A small model that predicts height in the pile at each pixel, trained from scratch.
Model: 64-pixel images, encoder width 160, decoder activation mish.
Rows from block 7 of the encoder of a small model that predicts height in the pile at each pixel, named by matrix and row number. Rows with one number belong to one neuron. Each number is 500 + 25 x the weight over its row's rms, rounded and kept within 0 to 999. All counts start at 0. Numbers have three digits each. After the name is the row's rms in percent of the matrix's.
Before each neuron's rows are labels from the 100 images, of 14976, where the neuron reaches its highest value: "strongest on" is what is common among them; "patch colour" is the nearest of a few named colours to the mean colour under the peak. Only what is clearly more common there than usual is listed. The data: dead-leaves pictures: piles of overlapping shapes.
# fc1: MLP up (encoder.blocks.7.mlp.fc1.weight, 640x160), inputs 0-79
# fc2: MLP down (encoder.blocks.7.mlp.fc2.weight, 160x640, transposed), outputs 0-79

strongest on: shaded; pastel; vivid
patch colour: grey
fc1.405 042:441511580514511497483496505494495469545492456474487523515498443489514593480525469502493491505494507498577516539573489495563524492501497500507507540496532507494505492432494502476480491509500525490505502505499496494497501516505495505517491504
fc2.405 046:504509451493508496490514490492506519476515552513494481479497500457508496456509475488522529505497504514510498483502519488475503515514496504484457417495498435514477488505495496503485502507493529466499498478501490514500514492476504508490535498

strongest on: grey
patch colour: grey; pink
fc1.66 196:497504502496496502508480522497494490494475511423506495527530502496499425509355485541500471473496496539501503496506497502496499511492501495496490492501498509506501472517502553508503499498488503497575499487506506498503494499545496518500499486
fc2.66 190:503502499490538500496502471506504543505502484506499486422492496504464529456609515509521466462507501439435517500487503501513495503495500492488517499509532456531498558523503495487483501513497517497492489504507560479502501515493504538499484490

strongest on: large pieces; textured
patch colour: red
fc1.467 016:528478498486489486500485529434550468489500487501480515507510523499492511505495472490503494492509494508507504437485483496510526416521517502497484516503507503460511513539583530479548519469490490499517516501513521520490488490500512515513504495
fc2.467 019:544519504504529495509545492530492500520496498496513496519502506563522514484501491515502493502507490507516469516527493496499479527494416510492443478542460502496498496469464490546487499508502485515489512515449487483473491528449517483512485503

strongest on: grey
patch colour: grey
fc1.217 045:455476503461469505500497498497506496508499488493499521511511494509501520499499492491500516518479504485527497496509487503479551572506487498506500532518495509439496493467493458499488488522484510549449507498498477478504534496484484503465424499
fc2.217 065:516511490491508484502500491496504579491513530489497424504491470332510410495507498481507488497609482492498497548488504523496493479482499493488495507504512500506502542508521525495492504494512517499511492486504510527534523494506503498523516500

strongest on: vivid
patch colour: green
fc1.32 020:507515491491468505497490522494528500536511483480563511449523504536522468489484500505501497459493495489521518504537490514485499496488484515504505546472510534498534506471489523517509514516509497520516548522497505494509476505515456471552497504
fc2.32 025:509506512524475484503511483467499491488485501498483507516509503473487492511497499514485490502496511449454501497504477496542494501538518498482459334485484484503494498513522473504487491494505506468471480522491496511495494487510575500485503493

strongest on: shaded
patch colour: grey
fc1.568 134:498503494429502437500500476541483490519488499562493504504498461492525510496534459472531460473500497463506464494487536506491486476500501504483503454499484522488493510503537506513439500498503500499502503512530508493487447480498499496434501502
fc2.568 148:488532483494500428495492499490501482562501500497531490498506503454512507500524499500499526491508540494512507461472503500424486468461491500499512449536485537473487512503483510458484520503518467488502469501486502473504449463506513482487505498

strongest on: dark; vivid
patch colour: black
fc1.203 163:502498522500495503531473498508508498504569502504517499500496482508522502475519483497499512455499492493507502522522502499484500496499483522503513495496485545501492498501500505499516498499539497497505505494479648416497537487504594498524503493
fc2.203 196:491499503513507502499537514496497501469466505506433498515487525512490463577510532523474521500509544537502496501499482500506502492506497500493497502539510520503497522515504497495502503502511532497485503515495387531495486544501410497472494505

strongest on: dark
patch colour: black
fc1.371 188:497493512497504502499498498483511498505497466499497499501487494551512494518500611488500501522504521502461503498500480539498509502501526496485501484524536457511503499497501498502502458457506462498501470504498511490493422527496507502498499518
fc2.371 164:466505430516504488530500506507502511499504497474505476493496480477492435507532490477523501509535513516499491474492495497489508488481495496503506503479482549505466482503448513501498567519501538503499496493506468503483500502517502502493494525

strongest on: large pieces; vivid
patch colour: green
fc1.126 102:499515479492503499505481503410457530516483505497509508507503445475504500386507455545467458501502497518501500499516497500493473498441507504481506480493526504530483499546508494567507519485495498511519499505512476485501476543498515509511502493
fc2.126 158:523501491511493513485475495502570506502499505412487486518498505553536520506458601500500526492501503474483502501505504502558460505446504474514492497504523521501492499499475452497485501494509507517487510518488527499523465483543539492474499490

strongest on: shaded; grey
patch colour: grey
fc1.472 101:506498497508508509500513496507501498500505484491538469498495512504504499496503491496527497500516495477500489499586502504504498508472473484500499565496518505503494539511479529519506442474507503481502497522496538475498541509631444502499479501
fc2.472 117:510497507492500546485495502484498445508542490502489498503485483503523493490491485489496502505486532503501500498519490489496477491496509467486495503508430517504498458478492441505511509586504492503493505492552538542501482508490503499505483502

strongest on: shaded; pastel
patch colour: grey
fc1.581 138:522527497504495505563501523499530435504501503497490482513504503493509475491499409492529484446510499487486503497504538493509528492510492487483482498492502454458501505477498503519484500489460506472477517510507499500499500501501502485457477541
fc2.581 130:493499504504492566527503593486538496528487512498499502494496468495507502481502475506505511488489502479508581547519503506509510488463480495501492511501505500461480491500482515502490501534438576501486517490498478502463502492504505498499485483

strongest on: shaded; grey
patch colour: grey
fc1.316 100:500499501644502502521511540521524503500505503494501490508503539496497472508509496490511502529502562509516478509496510499501497506502483540504500506505497496483504500402509512498475505504502522500493504508455500488484501501508507488479517504
fc2.316 101:501497529502509519474491509450534490476482553494470521506479497517495492495498514509503507431489435520480495496498482492551543480445564500490502487450491500480489491625470502502536507474466499447495508470510481541510519516502494490484500516

strongest on: grey
patch colour: grey
fc1.310 209:499503494498491463503479498474499464511503500490501498499507506519507496502499555518487411483505468453493504498497500384500501525474488603494501495499491425500502513541514503500503499499501503475514500512500465581440519500512497499480500484
fc2.310 212:505517517513492510497525517517487511497498450503514377508498487504505486501518424502502558498501506549500491460498502517482507505478508473508481499505507543507490488490501495517504503487550502505450491520500498497502506454498502500474498519

strongest on: vivid
patch colour: cyan; blue
fc1.175 018:492495511506479511512464485504470507507473496477479513533505419501484502519501492513472453475517439527508451539482476512497518454479499495503505512508497491497500513510459500490517539511515552498499491496503474495500449500482516515447523487
fc2.175 019:476517505501502458497540502523515527492503528485495496481505488504492475484500463500479507503517500514517525503497531437498507573445385501486502545478511464512496495507502504469507397499474494526501488499492508521544508528518485480513494481

strongest on: shaded; vivid
patch colour: blue
fc1.64 109:524503509500503499498492449504496518533499507501498564499505495508502456481502466514498414506502472504486500495507501546644494481498599515593475501479493497498547490501514492478500491435525501507488520486482488505503469487506479481503499501
fc2.64 110:506529485503502494503490446471450479528473546472500470499454494518546490505520475487487524504497499502499509551497496499500511507492496488455498505502517476504494500494501506530488538496499565499494496494513482494525488512454481475508515511

strongest on: grey
patch colour: grey
fc1.594 091:495494498494521518509557501501501481498487498496471515528502489508494486527481499543492494503499505515514485477497498500474525503516482513506489499499450494470498461497503526503483495469453500499499490497449466506502503504483501502490469476
fc2.594 118:504506518500498500502473511503527471504514506488580483505502500492543496502499511493500498482545496489493460509466544496569495509495494502511510472588499494499527505529513487493499502507507510512518536500520600495502498488497474492502539505

strongest on: grey
patch colour: grey
fc1.94 071:492482504508492455494494524452501503496499511504484513526455532532518497509501496481486496492440525501532524509496508486484500500517501485509455501500495507469498443486398495492499508495518504518507500492494498479501524504509531496502532497
fc2.94 080:496486486504519514503499454516477501499499494497558489500500508488385499480491472505505498487535490503499489496467507497503505509482512503503534487491507538500502504513512499470503510498518479510446504511505502518506491490506486494494481493

strongest on: grey; shaded
patch colour: grey
fc1.190 097:499497498503493498496510462495487490499571504500478502528501511497499500504494491495494513507495499499496395498509507508492506501554493477512503505501501491449501497505508498499499498501507498499522502526502489507498506548515504495500494501
fc2.190 101:498504501501490498482492493488498520478499583495508488483495500497501500501501508499486513495534516479488539495507484485461486503307485524495520509498473506526475502500500497519503496500485500497506498529498509510500505491496489525505494468

strongest on: grey; vivid
patch colour: grey
fc1.362 020:503425488506504552499511515491490468500494486568479533461484508496515502503463510516508403510539528488519565521501488483446446500470485479513507501494506511494503498488533526490462515482518486477489460588540485527490509500497484518474498500
fc2.362 024:516553485475520474467504499519507498503494474516497500493483521507496509491502527504495533504479481500457469493491501508513490498524515489494509499503494490495505489530463504530517526519506495526491489384452499508498506423502496511517521469

strongest on: grey
patch colour: grey
fc1.36 033:464463528509594510547500483538508410490499476464474506513498454512501508492497497508505444514510501511495461518526519498521510492509498504505507516544501490437496488503516491480506481440499519491511482445504509480503492550498456487497502484
fc2.36 032:502500504494498554515513507540489498473553556494522491490503510507494537504517500485464492520518509517524490510470495495505544502445493491458509506496519505503487463503509484479440528503499494513506547501522496507510485488492498499464500479

strongest on: textured; grey
patch colour: black
fc1.625 021:486495511505471492533489491466536479492516482494525516497499536492478516448505528470498458520498510514494502521487477474500459496507554525492509503533594522509499477509470499492497522466501524435502503490485533512497505465521500473504508482
fc2.625 025:479501484500486493477496485510490418510500508497491509499508493498500475496504508498507499442501488491501500519505516485494505486372492484485445479478480503509525490547527514517514499503499455513493492510508489532497487504532502498470512477

strongest on: grey
patch colour: grey
fc1.577 245:601500501506516512535504508543497511504503519507501501511481501523507503498501511495501505504544511498507503501500525501496521510503530500497495500503521492504503484502520496518537503504501522522499502500494505500517532539499500551507510546
fc2.577 134:493508508516500533513499495507499493498486494503502537481484493483499501437503521508502568494500517484497508507502495485581467501461501534491536523491542506497443496531509515528483500548503506512515499500515533506496456502500517511497488502

strongest on: textured; grey
patch colour: grey
fc1.276 025:496458479502515456503502494512506517527515490502496492516525512506499511483491509536496493485517486482504487499517522511523518501465569519501487517492503551514502501468489513538493498523496510493472528542506497502533505505493501444490528509
fc2.276 025:480504505460515553497489478509532506502500505516488509498512501509555409529496499518512531521488455484469574498493481488502503496453480472520528430523478500466504511539450495501493500461501504524508491488486501485485488491513482506520523503

strongest on: cool
patch colour: blue
fc1.187 068:552451492489507501512506489529495500506502578505508504508497500504500496508498504514489492505510517498508487500496497500513514499502512532743505503501509512499502547500498502506501506500502503498490500465493530503497504500469543495504500510
fc2.187 045:485460513493492459496514534518485510554501501491499467487502441486524489513591507487508505493486489501499475459491484475490487521503431435446492508490456513478506509467492491503495540506515524542525509483563515496492532530506490481504513496

strongest on: vivid
patch colour: grey
fc1.492 159:530501495534518494492526498497463528517505501502501500502334499517493500502505474500475473476497502504476505453498472509513540504497498451498550501489492542499437499503431506495501499554521498414490500490509496498512483508494481492503488511
fc2.492 177:541495579486499491501498503509540489482515452501508471502511501502498542522446517481543499511526440499507520548502516501552449499521520489482501508492503500497578501497608499499442500514504503529503514500482505522520546500505545495499539491

strongest on: textured; large pieces; vivid
patch colour: purple; red
fc1.51 024:531508490484508395506506507491490529496513520494493488539522492497572479483455501508500483388559503521538488618511486510478506462496486528499505510529496507504495505524498541494471523500498463467518574481524501507486503501515534520492513503
fc2.51 023:484533524458495510485498481514499478510499500506554504495506494532499485509504476532537535531473491506504513419504520463497534510525486482472538482542467514476497503467495534486506486503529502550508464577499465496510493503501516489462520478

strongest on: vivid
patch colour: grey
fc1.573 210:493471491493498499506499497488500505526501501489503507490494503492472501512473504505505499515510502509510496500501533510498580503477501498495512503491500494484490502493494508499498408521498509503484491509454496494501499483495521493463505494
fc2.573 202:501500476504512508500491497506502512462501504503488496521495590516519511498472504512484498500500533503500539465499507495508466501510519491491497483496491497472510519494495465506507523495499501495496499497499496546514473479497485499500629487

strongest on: large pieces; grey
patch colour: grey
fc1.396 125:506499502502524476503500493495492496490525500506518495505492489497498350488504495534499469496499498502469501489572510493506501459503504497473499512496434497496497499496504526503499526460498497500502498499510511500498492495502497506491461487
fc2.396 130:511505510497518502477492506493514489499499505529502516500560515531495486492497535539496497492518437444498499509504532498497496471513518443511504496506532502497522540504544512549495547500573495501510502489496539496493497489507542511515518533

strongest on: textured
patch colour: black
fc1.595 019:505525499498446535499512517478515489481480507492495510524507532533465498521442502526520466502490486483494586493500502541524513514505503540500486489502511505511502491591488495540498496504501493490493546505494477507524495514527476497497514525
fc2.595 020:463490492499529512493448474472491511534505503494502560498512502488517493490504467489483515505503521472498440515495509514512499491512508497502482514484522501494520436505501495464500497480508497545525484539494509503474505488503502534501490512

strongest on: grey
patch colour: grey; blue
fc1.612 185:495523498512500471497490500499494466406483507467498490502514501501502463497448475517498504485501496503492500498499488513505488486541505468487498510506504515610477516494496441487499483517512505501530503515504329501491501495508509477486512492
fc2.612 199:498500475496504512503525502502495541571499446500507496494494500469500503496527498499514409516435516512512494495501589489496505498498515490502499531500478463471503472524499504540513527489500479504492506494521563495517501501497496545490519581

strongest on: shaded; vivid
patch colour: grey
fc1.401 077:467500495496501452501493496490503496457528521538507488500499495503581496539458428515518497507597462502504479466499515491496491518501499505504519512490520507512497492519493492491500510500498500511516493512555470500493502517529517495511500485
fc2.401 086:522495469510523541501508496498502500484509488512498499512498505500497520503496517474509498512495481476482493493490492555494513476501513510575523509434506621501470506488493502491498477524508493524527490506478507451493510493499493500532438497

strongest on: large pieces; vivid
patch colour: blue
fc1.242 219:480448501501510487518514502501495455499496471478501511499519530477483501511474499507500494503499505486516497501495474490500539501501504533515524500500478509499510486532515599496503503502501501505543498496500497522486528491455515499480564494
fc2.242 218:503412486503510475504562499514500492503509471506493526505525518500454539498475493520543499511494525387500500497535495457507521504499500514509526507507493495497499490503508500498518511477492478469528522470495496486490503484462503489500501514

strongest on: vivid
patch colour: purple; blue
fc1.169 060:478523558514524567514505500508431472502496520496511498499503478458481373504513526522490505492520502574512463501466503581512505497459499506513506512503526492498497481497565509500499496476492501524495501509507495501503462503525533497502499504
fc2.169 073:482494505490492494485480488495508516499495525499491475511500503532499525544501489473490480500501453489484434500508508493522494495515508506518502503502498510515511490485512495520503540483503500503502509487499571490512557566500506514525471506

strongest on: vivid
patch colour: green; cyan
fc1.600 018:525526452506498491486512525495476495466493501520518487507493519537494433522491498508474491486488464526516514497488480482497513495492503493495486491517486502616509519547503521501515517531521484507503502506484520483446500500549486517464502502
fc2.600 022:482502493503565483484470491504489483493467490519482507496508495491464505481486527483554508501494484483497495507508507502492481497538536500453538501471481511500505482500477503530503510556496494495503469478511509499538543508476501505516504496

strongest on: textured; large pieces; vivid
patch colour: purple
fc1.387 018:475493449441487509530507511495495498480495483493495506495501500485513456497520528522516524413492542490485462508499479501475502529492488541534517531504496470604498514521492503508521498505499506520499484516516503512497506492500600500491483542
fc2.387 024:496476504516492469498493497497550473540518505498507516491514512494433500527505507480478496487542497506496499522497515505492481500506514498463481508503488500511485482512532502492498513509498484542505520505490491509502503486550514533498514499

strongest on: grey
patch colour: grey
fc1.13 211:507527500497496507498510495499492493505483507501504502616503511526502458505438470498459497492495498503501495502444500524503507493520511497480514503507490501394517492500493491499501500498498502498490486506491504499462501483505499506502500493
fc2.13 192:531498470481501430447496477500441494501532485518429481473500495438500490506477534523497496500499491494533498473536500502443484515502455395522492504500495461517491516502501482496478513496510501513516515493513514507491488514471497503499502500

strongest on: vivid
patch colour: green
fc1.268 022:503501489508485469491490501474508487516503506495440508512489500498487489481485497506481505481492477490498495508463493550485515501500507491492496517497498494489515510509490543488495506503505511500489499563504475541491469462518523498488485468
fc2.268 027:493525492486490489459514483507516522501496489459532456477503499493516500524464501448495474522479522480468510483517514507502508486460511496510489378495496499479497495501500472511479408543500488498491457487481506475502496504494484502473494519

strongest on: grey; large pieces
patch colour: grey
fc1.264 019:462523474435496496541478509474498443463509488512504512497514496514543508481498520537485379483524512456484515501490497514462505601558480514508515502513449513527475493547481486466507509491458502507482516500530497543499485538523485484502456496
fc2.264 021:513496485496475414511475479515492527517512504518527528487491482491522480516489502428511558496479501512504530520464499531515436442481512498484511503482484508472508498503503521504523508535485503523469516504477529511511462387538506479483513506